From a checkpoint of a small image captioner: decoder width 256.
Rows from block 2 of the image encoder of a small image captioner, named by matrix and row number. Rows with one number belong to one neuron. Each number is 128 + 24 x the weight over its row's rms, rounded and kept within 0 to 255. All counts start at 0. Numbers have three digits each.
After each neuron's rows are labels from the 100 images, of 14976, where the neuron reaches its highest value: "lies over" is the class under the peak; "responds to" is what is common among them. Only what is clearly more common there than usual is listed. The data: drawings of small networks of dots and links. In brackets: how many of the 100.
# fc1: MLP up (encoder.blocks.2.mlp.fc1.weight, 768x256), inputs 172-255
# fc2: MLP down (encoder.blocks.2.mlp.fc2.weight, 256x768, transposed), outputs 172-255

fc1.750:113135114108119119092086138122175186088131131138089170143158095121174116177107126160154136116121135135109131142115116103138142131141130125148105120108126097139107106142151102099169160104158123100142145117122101090080118126096139146125117164137123122134
fc2.750:132132121139122128110088125116109098141119082139122104134067123111117118103138114095117117160088148132099084128089126163130176135115109158102104179129116176154148105142133123151102104152120196163120123148136137162117116132138117127127143118118133123080
lies over: link (25)
responds to: nine dots (55); complete (49); white dots (35)

fc1.212:126127124150143132141159144133126141143121113149110123160126131124131131124141123132090100156104126102114114091129093150140150141170067169112115133110151191157129121139100125102140174082117116102109073137131156113127107145109141152113112142098168099143
fc2.212:128108133108128135126100092097106148130150143128143100114136096112120141120141171117184183096069149129129094174111127116142128130118174090138130117128119106112110145134118078193090080128153138140169162108139144152102119130107149120107134148139102126108
lies over: link (36); dot (25)
responds to: white dots (43); star (30); complete (30)

fc1.450:116113119142146147164103126133095123131106131127141137135120160143104157139130146092104099130110118105139113103151096141146149141134095139137113116118157149154089131133132153062152158086135095155069080153136137130186162128192124142122146133101138133124
fc2.450:150146128134145121098116134145118140146193130146139143143122110140141113146099143121146140109101138100134124160108139107153148100120142117129172129110095143131103117162148069131176128108152110117132154108139147123118124155123118140141141163109109159126
lies over: dot (33)
responds to: yellow dots (30)

fc1.663:111126183115114128118126114106162127125084158148115170131147113098156140184102105144098097116112142130110127127114115124128164133124119119142107109122121123140134142159143111089144134144112064097126134130115103109176119120156141140102099119107151119176
fc2.663:149112120129116139192115163149109156129146092138148105138122094160125153113103159097166123125037136158143094118141135135122115156126099160119142167161155114102101096099130112157116121093101152128132112124103133145122144147116110152170142150144138113119
lies over: link (66)
responds to: complete (77); nine dots (57); brown dots (31)

fc1.231:131089154132166126107157081142142123161097138148119098139143161123094127136185118101143129136078159116139133146144109157135146116132125119133130090093138125154141155107129135103157133146123120138094112124119155104166130117108153156105109143103108128162
fc2.231:143123120120123110149115110141115201117168129124147186113127078168146126205079152145126115094151120098128142118112119074163116152140124134150133141139114123097077096172132059155139159089121085133108113129134113093139168123138115111126134186104123176162
lies over: dot (34)
responds to: yellow dots (94)

fc1.727:104130150109145124110103108122147126121128161125131181140140093126130121161092116125115136128103151117092130124108137133120125138116153122109139081111123140154144144116129112122117119154115085136106137140156084123166140121204120177084125102113161123154
fc2.727:132104137108138165159107128142099174136150125140168128147144141134109157132109156097177107112000119145139116125124111125140145126120116129132106150152125119099122105134153086119119110099110127118142119118121123111117133139117124142122135135150112118128
lies over: link (75)
responds to: nine dots (59); complete (48); black dots (46)

fc1.123:132099155107168123108161082135160107151096130161095093129161158121092120128187127104138139147083159118131138166132114151134125121143118122125118102113135118144170146120126122122143126117122117120111141135114124104162121106090166156105108134106101109157
fc2.123:134125131135114097164128112130112195125174131121167176129130080163136130177090138139134113091177121107117148121119126098157117143153134154141137131130110139100070112155115061152122162084116095130110106125115118087132184130135129111121118199112118145165
lies over: dot (46)
responds to: yellow dots (100)

fc1.19:111124126146149154198085141140094124126098123119141145127108154137104167131132141099104095136103106097131095084140093135147153158148104154125113122106150168158086135124138143078113149110120118154087075148140140131190163155179120145126153117102150141119
fc2.19:147163132132137113086109134140123169138188120151134160141112106152147121149093130117145125120126149106107110165093147099157150098132138122124157124120084152142106113176144054134179110097136118114127155108144148124115122151127117129139135159108091144126
lies over: dot (29)
responds to: yellow dots (25)

fc1.518:099052115078132138164132137108122121125139124147107097147161139122143078147162163143144157102118147154161169138137053092171162138115116135138114129116183099095163130107189115134136122126179129117152114095134150115134097162117138137123173123111146119118
fc2.518:166157141164150126110094090124117098137109141127104131091109146135158139065133106141124130135239110136125137133115139149107117122134156100116139127143092179142152166117102121147096086177117111152100140144118152162132105110166132084121124069125120133142
lies over: link (54)
responds to: complete (91); nine dots (66)

fc1.138:099139192090110092119111091119169113133088156127113158123128114126140136143125110120103123129116141111096116142083121152156137111124152130126131110123100133155159167108145109091134116145109075128122158105120108136159136134156122136108131107103134118166
fc2.138:132113132109129147147107142145117175129162111138142118153135114115117116113093170101168113150021139148135101103117124122132113124133109152115151164137151129100104088117126084162126133091105143138127119124149118121128129127130117162106148139143168143141
lies over: link (30)
responds to: complete (86); nine dots (59)

fc1.762:133112139125134098146124153102134160133120141142137142119127133157165081110126110123083143120123127128128168104142109136131103118142113132120113147117126117151155140149129117106154143149109167093137094108096145081142160083128113162139095090089156047143
fc2.762:151152122153154119119122131122128150115163106099114093088119106164123142158105125144134156155087157125107137134134118085120098128158107085122117134123156134153121082133107140125152140129117142105090131134148138076094099118101116118126126108115122090162
lies over: dot (41)
responds to: blue dots (34)

fc1.404:093123170112139138139105108131136135122094124119124154133122143165102160144137121109101113165089129125099122119140142144151139131148093136133090092100116175152154131144138142123096098107100102121089129177141086119175149104189126155107105096136135116133
fc2.404:108146124129128118127106166145123172126177126126165170147130061146151141150088171140123106115038094107114122116093142106155133150140147102137155138116119150133083105176140110146122141068105116118124168128148145139109146122126107160139163174128132165108
lies over: link (71)
responds to: red dots (64); complete (61); nine dots (47)

fc1.743:145118159136154122151158140109146135107103159160062138134146114158160135174130124160103108135107137115124181131119093149140159108175043125152098117096165132167122130175140123131181147097121101105116119137092144087155108115122151141110097152104143117157
fc2.743:122123145119137131131118158125093143147141113118129123134117146122115131117130142098096120129000148142133102142117127131142144113116128133117095156132133132116126105149114131148139106117135132130155116137146154157124129128116154179129133103130122109106
lies over: link (47)
responds to: complete (55); nine dots (44); white dots (41)

fc1.531:132111152110118112186116106107124166128114154161102140134138147143088126137163117112142143138126154114120116165151104136116132099145109138142143078124120131109116117121159108155146128136144116134151104114116135114141129147112171133064152162117114136146
fc2.531:112125123116151186101105118155067112139122128104164115121114123115135165124116105158150115138006119128136131112067127151141122109053136104122119156162137155150141137125128133079129159159147138120135163126114127178129159115113090103102136124109142166120
lies over: dot (28)
responds to: teal dots (39); green dots (29)

fc1.728:123134132111122113148087141141166149095171147139104132135136078111152122136119144166163161112113138136112140155093129101161149119130158144143121115106130109133147112164159105165128079134161143131175166093127094096091130119097145148121142148133107154122
fc2.728:109141136140150132110113121128088096131065116136130111131090167123115116111128096098109106162151129129124112118128130202146152121122083129117109145117124170148158130118115162050126169161114161115086091159134151146157129122145123117123110129111153119123
lies over: link (43)
responds to: laid out on a circle (75); complete (52); nine dots (41); dot colour: orange (26)

fc1.1:148113116105141118159139134107123135111213149150127161133148110143128108162146164149124158129102149105144162144090081124178153122144114135144134113104171135124128133146175103135133086098158117150160148084123150101139113184140140170101175141103106127120
fc2.1:127141165134153149161129071114101108128085148141092110127139212104101131137130102112161136139124163139139120146148123166108142147114111083137114106158123103121140133119134127097148141149149109113108094135102153100158113131152151098088093095122156100167
lies over: link (37)
responds to: nine dots (58); complete (52); blue dots (28)

fc1.600:146125149133141130136148144101159142111105152137075147127136114138145141180140132144110101114115137107137173126139105152124159116161050109148086115121151113163116132179123118123199155102112096090100125150085120103138112124104139139105081163112135088156
fc2.600:130132141126129124141112163121102149127148109117117131130124124126123134119132141093101115134000163160125094123130135136139144116123116159114102159118125150128127104140129119159131105114142157141135105154142157156110124134128155186140130106138135100098
lies over: link (50)
responds to: complete (62); nine dots (51); white dots (47)

fc1.557:154113132124170124170144121113140109146122154131112102108144159167100149112204124097121141133101142107113120129155153159113148111166092102133105090111139161138149122159105138179147097133123138138143126144088130133133128139087157156111113144132073119124
fc2.557:182192126138129142179131092091142117119152163115097151102116115118139184134135112134142122096106118098115121124111146141129157152145171140132103141173056127146093132170118079171116086138126095168142138133093161169118153148103145128101159107142081123116
lies over: dot (28)
responds to: orange dots (80)

fc1.631:151095116136178152169119124159087122136100123125162112124102155117116163120154156121152112121106113140168129113150083124123149162136122131125141125106136137107090129116145130100125143134143144146128083121134176117152116173133132139140159111123151144125
fc2.631:139161112135134118110080149157130176111160115133152174126096088158145152154080134113124090124133114121101100122105143101143139113159141148129141125126105163158081100164131089135154094095088113128101173128141132118132146137157095136149143144123096170114
lies over: link (35); dot (32)
responds to: white dots (34); complete (31)

fc1.12:149139182119140083117129101124156112144101137129119148105125137162128143140137097114084121144099129107088122135111144157153128105146140114137111085117097161164168156143137135139124099137099081132095164156118084127159114094174143139101114094116130115156
fc2.12:122128133141127133132102139166118160133191120134181149170130078125128130149087164126149086131063116123123117073112138114140125152145144123133165132113128139145072109150131089127126120097100125123119152134155128121131172133125102163119140177137154173134
lies over: link (30)
responds to: complete (85); nine dots (69); brown dots (28)

fc1.244:124146112127147134110100148119148193101131139135087156133131083171182145160089120158107101109128115142109117126084097112149176131182138130137103129105131137148087096159133086111170177081134110103112132129146151092090099137105134135133124161105121136129
fc2.244:129141116151105122124074128114115121125106090140136127140088111155118130104135120095154130125137109143093071133115114139140184134097156159111110153123129166146146138146132132190096091144136174190116132150131125170108102100150116111143135111133122140072
lies over: link (38)
responds to: white dots (75); nine dots (37); complete (34)

fc1.489:098118179110103108135123096113164137127101151127112186126128113105139147164114099129104104121115147095102136109112124146135144140121127143138142107123112129156138164124135116094119138153106065119135134122122091118165172122162132136094119121115151118187
fc2.489:138117120124105144180115156137106168119155094140155128147134103146124143113096173114179117135031134163148104112137118113154140146125108169123146157156152107107108080110147102138115125081110150121123107124122127129122142138132102139147162151140142128107
lies over: link (52)
responds to: complete (77); nine dots (61); brown dots (25)

fc1.733:130134152123132142151179155117164128131104140143083133142144137134171139174154118133106107113107148108119152131118113144144163123153047132142093121109166133157142123178123116115173139121134078090129103126089169106136094127069160152120086143093129097153
fc2.733:143134136119144112130121133126120137151155111129128124119111108152119133127136146102106132125000133144116102135104125122131137120131137121116108165149125146124118110139112112160156110120121148133138141128138161156124129139109133202139121104140119102100
lies over: link (50)
responds to: complete (60); nine dots (51); white dots (35)